config.yaml
norm_position: "pre"
qk_norm: false
init: "xavier_uniform"
beta2: 0.99
max_precond_dim: 1024
max_steps: 17600
epochs: 23.1
Rows from block 2 of a small class-conditioned image diffusion model, named by matrix and row number. Rows with one number belong to one neuron. Each number is 500 + 25 x the weight over its row's rms, rounded and kept within 0 to 999. All counts start at 0. Numbers have three digits each.
After each neuron's rows are labels from the 100 images, of 14848 (inputs lightly noised), where the neuron reaches its highest value: "top examples" is what is common among them. Only what is clearly more common there than usual is listed. The data: simulated stained blood smears. In brackets: how many of the 100, against the usual share in percent.
# fc1: MLP up (model.blocks.2.mlp.fc1.weight, 960x160), inputs 80-159
# fc2: MLP down (model.blocks.2.mlp.fc2.weight, 160x960, transposed), outputs 80-159

fc1.507:478485460511486506485508504494498502504503502486500501512495501502498499495468498457519512495509563536517501499500483497499535498572488540520499497475498522508497453526498506500484491444444529516506503509471528494523506474531497508507527534
fc2.507:500495473496499464422518501508530524495486504450500491495450495516499492499621488609510527506483475497500512493527487493509491472482498498482495494488498506503501566497501497505484560490501482503491501497503490461460515511507501493515491503
top examples: crescents (52 vs 13.9)

fc1.489:494500545499513502477501483506498450500455501483500467525520488492502500532520521529456509517503485488482509506503577489501471498471502501543507481447510441557519500486498501501469498500547490546499458506508542499500487514502518461478429499
fc2.489:523472500490500530501472512516450528499532474501527554463437500502500500473484486484603500507502478500509482503510426504499529487539478499450493510564522505456507492497498501499499481485499503476505500514505469533499515497478496505519524511
top examples: target cells (38 vs 14.6)

fc1.570:521501481500486509605504501519476496503506475482500516504489500503499525500492508462487500500506500500495500476495487500507494485494500480510498488494461500478500500500500499501498500475522488504500499500514500502495498502470500500500475539
fc2.570:493471518526500490500499500237505496512506499505498506500503500500515490500508500477495497509501500504486485473500506500500504500496506497480509496508515549501500485500531500478499498524504503504499502493492507498517500500505499500485500512
top examples: dark grains (88 vs 14)

fc1.61:500526518503521540492506426476521520515502512462509494501505480502503503500506493504499502525488511479543510464500497433527524514485563496508510500483503473518466511516501500495500493496505516499538494574501507564545484543500534501499487501
fc2.61:529498476547519490531487512508500465500491502500499503516500495521492499478492505554500525475499524504494481505500503576493509496508475519510486492494466514500508503456461499500517495501471500497499502454510512461469500465498482498499496507
top examples: teardrops (35 vs 14.2)

fc1.453:499490485540498528499497495515504491543509468500500477498495479498500520481514504499541470497492460500485447481500498449500520450460500488517500500505500476485481501525502491477500496518576500484499487515500448492472512512500506500525455499
fc2.453:464397497451510431529500488495595491496470507500515479494490489512514497560503498501464532529532499501507513500514500458496498506514500499500499501504511509513492543484458440467505514502466529502481501496500511459528498526497454490487512501
top examples: two lobes with orange grains (58 vs 14.1)

fc1.33:500503512499500500473502499488500498500508492499505494536500506506501457561499505524501463518495490516523498475500499500527493538544508500509501494483537473500544503502500512500476500500501485504498475500499515512516473510501496500500494507
fc2.33:494529502497491497509500494488552509508494551548501499500510482474503562490506487499522519465500535482530500473470499500478508499388499505523500495500500501480500476500501455498509495513525506496500541516492476492480499512507493500501482510
top examples: dark grains (87 vs 14)

fc1.104:518507499502500504502524538482513500458459513468495516504479509532454524490503517506514499472499512516508484530505444459500486449496449500572504508576506459518497504506495499500452504460487493532533501509506520520496504485490466511466503503
fc2.104:498497499503532490473501457503500502563538496513439475500568525483568476491500418514500514535520495478503557501503509493538545497505501498501527501497495514493500498496485465477500507491432501468498499505485508503495501541500497492502514502
top examples: band-shaped nucleus (42 vs 14.3); lobed nucleus (39 vs 14)

fc1.615:525517500503504513503493530482498495482493444499503502489491489475501502502505586496498496480507479511586499489502550502518474475494513496533512502500503526480479507451494537504509571436527493499500456435516551498479496554499511513504398494
fc2.615:494473526509509497502504478511524482513502540500512445496497509544463515511503480495452504494500536371498551508477497529514522488514505482499517494508460507516526501502501501501495450503485496477533509518530500498505479476499491499518574469
top examples: ovals (49 vs 14.3)

fc1.9:505500500514500499524498553503499558494493500496499499555509508536505500485500595500500523515506512500482524496500500514486500496497478508501507499401499507502500517501500468500499500503483500503500505500487412467464501508500500484500507501
fc2.9:498482500500504500500500498500472527564501500503494526502483502500491509508500528499498507476500507500489493474500499501501502507499503503500467501500499453500561500500501502498507516500500499503500497501491501483499500549501500475500499492
top examples: spiky cells (100 vs 14.4)

fc1.653:533500480437500493500497486515496503485498500478500494517556542426500533525540518500500520489508473389589495467514483499497529499474476464486573503522473502474441603506500501500484501498500505531525500502499528478504486514500508473496545501
fc2.653:498490494495486499500515478467502519517500503500495541489449464469503381476508387500478473493500517558470518497512490477437497516495508460534545500494516488500499500495485523500501511499501497439438506500502491535504474501501504475496455510
top examples: crescents (85 vs 13.9)

fc1.302:506480529531502447498432461468477431506498500494498483502496497507464491522579505500512469480495444500501485488474551484514488460478499493508497506490500499490416512497481503502501500502500555466499508469489497469502527480488470535505507503
fc2.302:500458497509489496498539590502487496491488502529505525457504495496505501489419451497484501502510529501499486495488499499507492527518498501503493502504496502519517512482494510519458484532526427533493494506559522513499509500479496501500489472
top examples: crescents (36 vs 13.9); kidney-shaped nucleus (34 vs 14.4)

fc1.121:507473518497475500500493496569496534435511501538561501500531524500505528477484495484521484489487500499501465501507498501485518503506471532500492510466473500505503521487492529509507500532500502499500502497528518607500497497519455533566497500
fc2.121:495500484500519497482500502500545537500501489507474500540492495524500524490501468501508497505504496500504499500500505513492510494484509492502504501491501500496507500448364483499500502500508500500494491516508513549500648552521484501501500482
top examples: platelets (100 vs 50.1)

fc1.605:560493501506500496487465505488507500507493500508490520502474546500587512501504499484490496502546553479501467496497509428482529500501575482502529486501504501499500484519452510500506492503500502500495504510500499480500480499497472401528509500
fc2.605:497515480497500501497525455500538509465502512484514500503516505490474420501504499529493500464468466508506523486500481571526453475500431504537492500488518490520498526483512472500500500503500507486483543487499495502500516506485500596497490496
top examples: discs (62 vs 14.7)

fc1.185:480478499495446500500521493500500518506518475534504489504502478515505511487533506498490512527485500483493500540500468499456485500500505502498544491489494497494529500446546475472494519495503526504562487473469507524468500491500509503504500474
fc2.185:500505556474465507513502543477500446520470480536475500504496532503513477493521498496485500483503447499499492502512536506431480463480459500511466499484502499500500510441504510495492464500497484482440523491529501500499499523503479500505500500
top examples: discs (68 vs 14.7)

fc1.130:503505500484499500498493462493499488476501500601426494496490488500507483500525468504510511463467527516517503499498500501500500484498505493484500502511510482500522499489503500500495460501521509514468500518566509502495501528499500511499506491
fc2.130:501500500494460505500471515490476498525504523489480500535520519491502515501478492500460500481477500463495498508500519501510494501526543498502424487457500502500500497502552501515499504500528525492443500498490498500498498492490508509505485519
top examples: kidney-shaped nucleus (55 vs 14.4); band-shaped nucleus (33 vs 14.3)

fc1.579:488512499460523493483501463518514476464445534552499518539487495551487501501509513494499532527501494497492515507503482498497451502466453467491502506493506510518462475514492431484496548470447519445517497502498500545506499498531565498505533457
fc2.579:533443485514500520469497514510480497547502482531479523502501506489526502502501488497492500483500521499491495470493480507526503489496503504529488503483491480515503510502579576521451565524504532499484501488501535502502481511531474500504451505
top examples: dark grains (62 vs 14); crescents (38 vs 13.9)

fc1.271:496459495500507488500506580498515517477503489492519504564503519511498543530505500515512474499523482555503480502496537531504470551440487512497504476460504521487496542502515499510486496467496500526473468494504502498559471501513462538498468573
fc2.271:497458504491536517520519462500429483532503500509487503502514541472502495499510500493507499508507490496496519499440492496537582471501493497456500476497501528500497503533538516485556451514523508495562516500493461489489500580511515500506502527
top examples: platelets (86 vs 50.1); target cells (35 vs 14.6)

fc1.74:482508540520509500511500457530501499485500499459498500523452536545500509494564453501492547492510502437465449500501477498497527502492492466482568500497500504504495531501489492490482501500522491461488491502468449554479500484501500479500455496
fc2.74:490496513489511506499513414499500532516511500538503498536497460488485540502509501508500459498497497520381493507500494510551461481489500500497601500465516493511458481483501526484501490515522497529416478496494481502500498500500500498501481501
top examples: crescents (72 vs 13.9)

fc1.550:501500498536500510499481515471476492485492493500501494508503512500518488529501518498501513510483499500509532500500538500500492524474501443500507500500500511613527498482502500501516568480486493513490500495500462485515506456507497520524500468
fc2.550:493505439482498471504500422535503529499530518455508536539504475503569526511490501514526504499482514505465493512519464504558550509494499527495480499520505501493496499513477482498489482500500516500535464490476524469500479565511532500485493508
top examples: target cells (69 vs 14.6); two lobes with orange grains (35 vs 14.1)

fc1.285:534498508553501466520503495497496450506501498501492503499502495512498502445508476508491633503497478523549542501431485488536501523496527519496522526499493517529501486504477496494497498500498482538502507501499499503509505489510506504479530489
fc2.285:499491465440505500501503479524512502493473515496502500478500501509490502513496507484501447560486569496489497491500499494499571527535477499574497507508510435466485495497495482504511495497484502424500502478494552497501507501505503505497512499
top examples: dark grains (64 vs 14)

fc1.473:500501507516491519505505506473502500572531500518483551472513489500500493454500484484500496518494482461486552501500471500502507500500487501548542499580479506522446503503499503429471510493500454439499392540503501491508508532488530500501510501
fc2.473:500447472500474454498500507500523519418492500521506494508501516517505498584500561497518482499485538517500492518500519534500492515500499500487468496490500500458505490481503507564524487500501502517495584501487498463484505451500500504526497505
top examples: ovals (42 vs 14.3); teardrops (33 vs 14.2)

fc1.448:485498464428503526510495516517494497498506575496501471494501500509556499489500446501501485506474498396486540484501485500515500499495500500482593499503498475492523546484510485474535480500503518507544503499483536492518499503499517558497499498
fc2.448:507521491582500500507503401500496501512503474495491500494534556538500503510493617505502494535500511534498496499497492515493500496481475488511449500548495539492500447505495491502495494495524504532495467500496473499499500485500512494500498508
top examples: target cells (43 vs 14.6); spiky cells (32 vs 14.4)

fc1.81:464507493493490498465515581485555503500492536548499514523482485500500506471503590495503518486432507500502493503500486521542524495476487448455503505500492505496500559493507538505461474507495495493493500500492501500506514499500492501509488496
fc2.81:504535493513500486482500523500493500505501492518500519441450485488456494470501501500496511596516480487495532461488469471461515488500499511528500504505494496503499475527491499485499503502490503507488451500501502421496521498503500489500468490
top examples: platelets (100 vs 50.1); spiky cells (46 vs 14.4)

fc1.480:519516482502499501487500491500469474501511500499534683499512561447503497553500500489471508492508527505466526490499500501503475500500568499498487509524524518475502495509500513488500500502482526495476499546501531502504496506501482500471500512
fc2.480:500501438518483497500519495505507500496480504491492328457500429499500485500523518481488500493517477482561457501509499477525492487508489470500507501482515498496500514501500504502494537500511495485465528496505501423503500515500500512494512497
top examples: crowded (72 vs 40.2); target cells (44 vs 14.6)

fc1.311:480487500483500500617501494512498500477519501487500481459500514500491489506486523524477502497506473502500513521517496558500500514500512512494500493502495496545501491493497479491529500501484296500504501414497473488499500522500503492513500500
fc2.311:390511510494506471496500496506524500499499500500521509482500498499499499460499522500559511487500497486497467507499501463501497483497500498500500484491494513498499509516505498495505532500510263506496497500486499492500502500513500500500499497
top examples: dark grains (98 vs 14)

fc1.243:487501499506500500492508499500499497458490500408504495510492476476497501539516502491523528492509541500501510500501461501602448460501469510500500513593464512497473500501474501502518508500488506469517447501480494501512500512503499513508521481
fc2.243:489549500597487511524500540495490459500487512512464495500515527500505567448503496496489466500472528534499486491500515507500503522503534493486482494496499478500522489500508484500452497483524490507499594500464500503500498478522499500502513496
top examples: band-shaped nucleus (99 vs 14.3)

fc1.763:500496480460537543494500497506494549543496500513492508422473506457455510517500567495488552521502475501520466491499518499486499500531500482483470490499488484500481500516500516500497523494492529500465494496506500444491500537499498506501495500
fc2.763:502480515486510470479499405503526486473509512499511500548570532490526467504498483502499520487500470475532499515522471503505554529494498472462507501527488504499475549510481513494500502498496500450520523500499486494500462504499500529500518504
top examples: small spheres (70 vs 13.9)

fc1.761:507502492519520518501502502512505520492580500511494445465514556463491511504485497516499478504488479552510466487498508505504511489507523502467482494494509495506498475509501492473488477503461500486488496509461493502497493530467518495532506601
fc2.761:464511497509490502540490494498499529503439479498471508502506509495487496524486504511557508549498514490485485529488502490488516532506499486527502497506486503502495507479486519505484479499503496497544491486498492524497501554478497495467524494
top examples: lobed nucleus (79 vs 14)

fc1.349:534495500500500500489541501510495499492419448502500500471505475506481461500508508463500524523499467500500493499500499501501501528500499501505496522529442537500500503455497498469489501500524495500475494499288498498473481502496500496501499502
fc2.349:474488501506489500504463513506499498500487531513526500497519499504567540488499484593517498500510524506500503488494491512430506475484500499501486492501502516501457476518503489502559484500512510503500509500653500480502499515501510490505491504
top examples: round nucleus (87 vs 14.9)

fc1.75:496500522463502516500500500503465500482478501518516472522475500469497468540493544419500511489501507508481491486488496513553500491500502501544499477545580500503518518465436518499500503500464507493488498455503434494485500515508451511514494436
fc2.75:480482500500449470499505503496514484486500469505523506499557454510546503512505453590502501506480501494498500510483518506500536518540510498420507497554488490481516496526499499459523470507498499479499514500498500505482505510495495514519500506
top examples: dark grains (99 vs 14)

fc1.476:481498488464500520492500503500498518594526519492503498518460511500499557510500494500497473421499536500500550500499506522550495503497499500447480510501535500500465491501500544452501499484500500460497478499496492475548465498500553474506487516
fc2.476:527500497507495483455504534522478484467500497499492502475497494492494521506498506487505422507511535499500482483507500512502500496486502496501495499494523483506495486513450444505499500493517502500514519507513491514431509469500591495500505501
top examples: round nucleus (96 vs 14.9); crowded (68 vs 40.2); spiky cells (35 vs 14.4)

fc1.739:499520496501499498491504493546516504514504531577499497510473430499504501493548504434475510516494499441499503501500488531478485507509483520494553507520503467485487491487484473502497507477467508498509501510483499481487470468502503530500536440
fc2.739:502483465497462493422450485517499487490496484492491544464515499486485498497482539538501504526513504568465520469469507501497511499497508505472454499500447510503504559488510509463496503498502498495504488544490517505513529493502513467497439498
top examples: platelets (77 vs 50.1); two lobes with orange grains (47 vs 14.1)

fc1.482:464500500490505532500487520500500514462500521519505499497518498510501481499586502494478472502485500396500534540500513507485514472504460522425500492479548482542517434475500426497502549501507499496441498473525494502454493489500500494493498500
fc2.482:500501498497500431535496501500532501504496477503518538514430468540517500496489443499507454491503508574526468496500506483464488502476496483500500498512497551490500554546494524498510496485514529499500523511487500486524532527500500535499526506
top examples: spiky cells (53 vs 14.4)

fc1.450:507489461482505499501496530498500473499476430506496501495494520537504498511488360500506499434496515499543503500500526498535500496501500517462510500501500506511486528501500497499509463496532527526495435499500498496505528488502501506500500505
fc2.450:503505499501508477469475605500531521523518492500505500535501523451525471464510506482484494514548432485541482486522500510500491501522459500454505500498527499511529519537499515511500499495499471465503593506483487492489473502506504510502518500
top examples: crescents (100 vs 13.9); crowded (77 vs 40.2)

fc1.509:496440495528523498498499487494522511498523508525496496496538512497511499508517502505495415499495524540529497511462467489505504501499497498408500516508508492535496525476507465467497524498419496520427500505508481519490504499501481476503516515
fc2.509:522498495510492513504460506516483500516498442528493483502464500500501501497496501499517495452520505497454485517497493544497499429519508498502500493493523550478504424523492502495532503496553514497502480500508478496497510530503534505499517502
top examples: lobed nucleus (57 vs 14); band-shaped nucleus (38 vs 14.3)

fc1.646:453506509504539496488503505478500538514481503559499516500518502500490479499501500506531492462501500469604506481532496503531493509498539500494507488511453500410491493485460520495497537485485495473500486523499492494500486443483508490448499507
fc2.646:561504430479516488522502515500563447498498530500509458494500501491499505541471507500481504526488454500386485503480526496495534492500488500514453501497502534529488500501484530508531502509501503532483517509492478498503503529484501496504476486
top examples: discs (38 vs 14.7); target cells (34 vs 14.6)

fc1.531:490515502539497508452564485502473529522479501496503466463525507490510501533503499503458500500498517500500526510502500490493487505531493453500512502478485504499513499490508500530489496500504573537501449469500512525500511475499494470459592505
fc2.531:486455502500499448506431505500582450507526492499504500500469500497518509480498504477478486500529499506490497469500509518500501492502493545543509500470501482507501507496499499498500519500509458470507519528508489436503500570500503520502453515
top examples: lobed nucleus (91 vs 14)

fc1.155:512456488500482494500497500467472518483499504444492499500499504488499495478495514501504500490500542487492513502508558453565455498508501500527497500511546671501498496477494503507485458559502494499496490500498478496504525519502491489531504494
fc2.155:528524522464501480505518500556502519507510470536548496490499500497503509505578495501499500505524526500530500500501432528547550487499501510500499501486454441507509458499463500476502504484469497493462492503500502499478434499483482501490501487
top examples: lobed nucleus (39 vs 14)

fc1.182:501501499498500503500484512502500417505453499500501500461477476490502504491523556506500500500481493474500472481499504503516490500510530486500511501494496500547473505493500494502500443502515491500500453500543500499496513496503498515517489505
fc2.182:499500512469506492502494509496493567480503511494498467500500575502497505447492442492482520495500507533500498500499535483525494483511500494500449500497495521511499495473528517493499498500517489543438615511544485500500500499502507500501499500
top examples: teardrops (32 vs 14.2)

fc1.559:470495515575483502451512478471499480500499494499517478496500476502491500509500503505542487486497476418500495500493482501478490557504467500495430467500500482500594522496498509492494491501533514517573508471503463517499500500509488500519488527
fc2.559:520489510487503501503462469486489518499499500530431521501504531469535495498482507500471504500499505501507495506550535498474500489517510498488506518487502496497426507575508506504495470499448436423463546508500566485501506486504489500488505487
top examples: ovals (32 vs 14.3)

fc1.265:474492547458500513500500452501513501497507506537503500500466495497500500501556460500510509500499499401469487511501505500465500500526480510479581497512505509495475420515500502507502520500535506494388500498497489500507506498500496509515511488
fc2.265:538491404505508497504506548508473444509501533437500509504509514481511512492475490493495506512510514503500500494498520495507538501500478509501391500494497511498501570501502496501499496495454483527583492502500502488500500572501493484498481489
top examples: discs (67 vs 14.7)

fc1.662:514498504499474482499500502505416503539501500459498523563512500490502503472486516482490501611494507515516505443500500492491516500505460500506500500503500499488486494512505497501479501526496500465491529539501500487530443500499501501496503500
fc2.662:516567488465500501534499503487561516468501504502482486467501506518492478499511502510514500422501497486510526514500501480515482514502549447471509497520478492482537499487508500447522489500497465500511514502490499500519597485500501497499494522
top examples: band-shaped nucleus (42 vs 14.3); crescents (32 vs 13.9)

fc1.626:499502475532530501511458506502526502515490516536478501447510547464459500506503602502495432509498494500503473468500502491485537521501477453459533500461456494495492533501489500507493511499500500487505488500498501466494503513500501515517498498
fc2.626:506503539473492488510511520498500488517483502533500493592447548523537507486506486507502510492481519500462518502509500513493465488523503453519426499474517491502487505512497485518502500495493493485485580500488499482518476523500515475501523500
top examples: spiky cells (89 vs 14.4)

fc1.715:495483533501500489500502502472465503535493500501504512503498501494520490535512495498500504491491648503505523500507533492492502494447476497500512494497472501499500524487483454524534485489480499498500500500462500466449509483501482449496527540
fc2.715:500489476500506533484500500500464500511503500488491500500500481504503484512490487518500461500477504524506501519490527532497525503494519500501504491470521489487485584469473491506495484507506500517509466505490491500515425500498501491500495506
top examples: band-shaped nucleus (84 vs 14.3)

fc1.665:495515508499510480486481488496475492506498500499500498498498515531484499500521494427547502507500505500496511485494500483476504474497504512500499500500491484529467504499509498463500502499521480500500500474500492499509497489500506500500514494
fc2.665:498489492522496535500522522501500505500504505507535497510500481477496514508502514486491506491436520492498502498499483511520503516506487511496503513499522513500502447501435501499565502507495518500494490514500500501503485501500475510501503488
top examples: platelets (87 vs 50.1)

fc1.651:511575469500536493510514511489494443531492513483515550463498500504580503528501514490540503558516469534503454500484516489446499500499493468540488500462498583479527463579491490479515494466505515492492510499501500510559500553502489531519499554
fc2.651:495498501518486494496533500521487519466514494496501476553504510567379506488479509531496514482497510501545549495526475499582511495539523501472525500534500501499451506487487506499452499504558546493519501509500500496500486473504469458496508492
top examples: crowded (73 vs 40.2); crescents (65 vs 13.9)

fc1.326:500504508508501507500498493553467500483483508511506501506490481552525490451502504485455507505499461502501470476495521500433500467500518501490500500488501460473447502492495500364507498494520500499500482519522500529511507493500472499497500497
fc2.326:500514491497493536500498502458506484470502429500503501490502509449532503519488504500494446491474503484500481514495528487550504508498499500502499495525492498522481485497511501545503500504498499503489501500506500490504498477505510490494500500
top examples: kidney-shaped nucleus (48 vs 14.4); round nucleus (46 vs 14.9)

fc1.113:526491504500500539500500493474513495488500501498516500500500489509491500517511495533455478497482495513503483469505311513516508500491500499500490491486461518472511496491501500500453481544519499519503489500532500500484500500523546500500511507
fc2.113:478482503497502496498493500676491505495484500531494503505514500501493495509502496496468513493500499515500500500494692500502499502500500471492519501497538507500518499500501484496500490491489493500477500503491498501522515505487500487500492478
top examples: two lobes with orange grains (35 vs 14.1)

fc1.536:484490475525520531507435501506503500440505476500449455531500500559477505503497411500538504500468481498509498556501503499500500499492486500492457467513500464496452497523490475478504477500477497527549479498510509497484517523502498496483466495
fc2.536:490525503496481499518534496516509497563412501489518545458495479407555479503456500477507500499522528499451497495494498499500510480496503500506494500500500486501435489474491510498492500500507502496456500495551485500489492472501500500500498498
top examples: band-shaped nucleus (54 vs 14.3); crescents (41 vs 13.9)

fc1.696:500521412496502509507452550515502486501491500513508474474510501508492508500493500515487471499500525527442502529486484501501482501476494510486477498500500449539500490502488502499488573500499523462511507493500500500460566500492499484498417500
fc2.696:494500507482516473467499483500507470491520504517486506499506480500509433500482507492499500501499485449551500500505500501500548483562462499510532499519504526513500492487512499468499499501409500524521508492494490504518448542500500497504551502
top examples: small spheres (77 vs 13.9)

fc1.202:506472454437498504500504495511478581519497500488508502504525563500529488499703513489508462506502505574493503504504500497463500506497509516480518503499497496501502497503498485496521545501480490521543498500497507503501500482502494535503500512
fc2.202:473525511496504472504505479505513417459500499510529489508503462513499488511319508546502468515513517490504500494503485491500500501488488481512499499498482507499499437477495517510506491499500538523399505511500420490519498500501500475512488500
top examples: ovals (89 vs 14.3)

fc1.361:511511501571495512501502468477499501489463511545497476477508501480498513477509501496505486522471448412459508513503490491516529487474501486522492499497498503486512524539476458506519506487504512481487475540498513409503485546513516500487515412
fc2.361:500504484505485501497518570496480458499510513456498501498500531524499484502426506532504500460525547492509504454514459507466504536499513496495478516537479519511506470499454544524465567487498492499498547510503497514506500462500452460501479497
top examples: crescents (38 vs 13.9)

fc1.203:495505516484499525500464512497508505516514511500504505500491517499467500460500499512502501502500478501492497500499493480505504500500471489501502500452534501501493515505491501486539504487474505508480501498529521500495499513510482479507500479
fc2.203:500434495571474528500511508512496429479453500498491501500477500528574557500482500500509524516500486494508496506508488500467509502479500500487549502511498458499567489497503500500500529499498520497507488500466472469493465510500545500492499493
top examples: ovals (33 vs 14.3)

fc1.619:467484533509521497500511509578490522474509514503465500513526500500469529467500500498525476473501509517504502536511465480501522500478536512488501498471506511517518502500499500509501492500502513500480500463504516519497500500495479509417519503
fc2.619:499523486501500498495500482500539519465500500495500500541518500505500512500498494501500466510505504493507495525486514504525517500483477498473493508486485524490498491484486507508500499499500495500506484503502516500499629519503500500500493497
top examples: platelets (100 vs 50.1)

fc1.395:493467503525519543498472505451499499493559510522465506497532510485480503511505501529470577499474491495502521510537516518568510461501531500501495492503490484504504495496501506495501522510559498445495522488498520461485514502498508502496496496
fc2.395:507526497499507494481531501514502569506485436498511502519428485506499490462488522497510499494545501502507465494542459501472498513502474497501495519502502502482499499500466517531489499496523519516477503499526480532473512511492488519501504513
top examples: discs (34 vs 14.7)

fc1.252:458500522627493558488508465500484500503501516514493492497499536493500572512500461500522500499498468500453493500500495505522506500519506505494573485538511504500454498460509493513492495509489493598494500500493460510510500509498500508501489516
fc2.252:474500502518504463516525376511476500506561492507504492500456480512500501487505423524496479493453495473485507497500497487520549500498556498499491501499503493499568498506499502492499494496510522549504494500499536531510523568499506499501473509
top examples: discs (100 vs 14.7); no large cell (34 vs 14.4)

fc1.443:500501546474500504533478539501502543488502512469487495564497500507500499443517620505500515520474486478479538461501483503461499496505505499501500505454500502497524494526499447500504497497506480450501504537488429472464496500500506473503523512
fc2.443:504466452511498546484511500500515489514499482500497501460499456500507500511510501492496505522519496500526460538497502500529502535505517536502530500521499515505458500447499512501477489511499499572499473500501498500499525499500500502500489502
top examples: spiky cells (100 vs 14.4)

fc1.189:495473504485503496498491497434496527495474498529497490474468493491586501464472531503499497480491485503499457488486499501488596495496504505442494537459501530496452502509499500503508487508521494504494499410488499518505513527507498532500496489
fc2.189:499509580585493507485502508519532510499502474523480498534508486490481503516512508524465507500546504487505507474514505472455500442491511490564511496530417499514628494514502501485512499466508502485497526495501501498499527500502477495500505497
top examples: kidney-shaped nucleus (87 vs 14.4)

fc1.467:497497502501486424492510500500478500450500500500555487514499500503499469538524515479507503500534389502498500477505516529493499504508497501501496490469430501500502525500494448537476510500501500501498509500517497516480517482506543447497506508
fc2.467:501499514500508580478494488476546498507501462539453497501498498498504524525500509559494505509459505497500500538496500482482525501532557510484503499510510515503500500495496494500500504510500503503497476495452488489500505554500458503498500501
top examples: spiky cells (39 vs 14.4)

fc1.21:497514444516533486500500503505477460498463515515502502499500503520500480495437460497490505500500486555576500492498502505499518501491491504495413496497482498492500523482502485507511476505505498479609499522486500485506511500497500490498422498
fc2.21:500484581509492528500508500491502513501520454491495500520494484508500522507532523514510512520498506528458490506520480503529495502526501519518548500496509507496503479501503500500500508495501504500416473508499476499501494466500506506498517514
top examples: target cells (41 vs 14.6)

fc1.276:410500498508506507471500475523506524509485507499515503495500513556516534500497502489492499500475498445396486506499493592495514500479499500512509497504500495496552510445503543497416524499500502482500479541490518507505500534500522560508498514
fc2.276:572510501501505505493482526490505501568548495503492500507525479480528501461500522509512521531525499503607497498528526433500569500509501572496486518471489527504502533513509462499571531506499511517476500488497507501500499480500500504500497500
top examples: spiky cells (37 vs 14.4)

fc1.524:511495500466447506503504487492499495485504499479501500486492495535498500500511496497500500552474538500606563492504514507500499502509492502464522497518506504486514453499496510507529500499557493538505525505475464518600501416500498461473500500
fc2.524:495500519473500482546500494499511499530507497502515486491535479493507521507499497503494500559454495490423503500491503497510499470517509453505499502500543492508443500502488500452529500536495474509498491500504571498485543527498509501496502500
top examples: band-shaped nucleus (93 vs 14.3)

fc1.267:503500489497498547647500500475491510515500505506500502500500494479496544502503502506499512501500502497500504478495501361507511486499500569507502500556496500510484497487496500416502498518477487524491500521492438500500502500498553483500485499
fc2.267:502492512490505503491500490506558512492501512481500500499528499530482500513497473496506495508500548500498542500499499325500484593475494500484496494500518500500499500500507505557497486536524519500497498500500477526539459502500440501503503496
top examples: dark grains (100 vs 14)

fc1.726:478500535499428498483515499511503456499423497491488505512537527500488508509506500501496489500475500509478483457501449500444526500501495509523505500473512488528454501430502507487535666505500502499485501500520510464500500485500488501500521501
fc2.726:502469530504559502510498498501476526500524500494516526500501491506510512486442503534546499500509491501498494500514505504502434502500505455461501501519503545472500496534495486493500337501517496500492484499499503536496500495527478504513536424
top examples: two lobes with orange grains (39 vs 14.1); spiky cells (33 vs 14.4)

fc1.447:516500537526481403494477492477495489449492477500500549496480494503502442506461496500500499503577490507538503421500533459452500497500499506485508478467500500497500520517500487483486554499505550503500500470501536501488500476507498476509413501
fc2.447:501510484498510525467501510499499507546546550502502458530514479536471542498517494465493496497482500483502501555532493514534499519500513483490500519480500491506508500472500513542501453500456490483497505518494475491501514457514501500493525500
top examples: crescents (42 vs 13.9); band-shaped nucleus (34 vs 14.3)

fc1.632:491602484501498461500500500488499500527503502482488538507495501499461500513500504510497552474494533520500537495498499492517507500497497529501503491455520500500501500497498562489439493511505534503463503520476519498463493481500500539523499568
fc2.632:496401495497499507508515500522500501500498499489503482483500502503497512548500497517482500517511507502543495500486500469483499486572510470464500497538441511471473504500461484500542498495502500500521487506500501508506505566494502499498495478
top examples: teardrops (36 vs 14.2)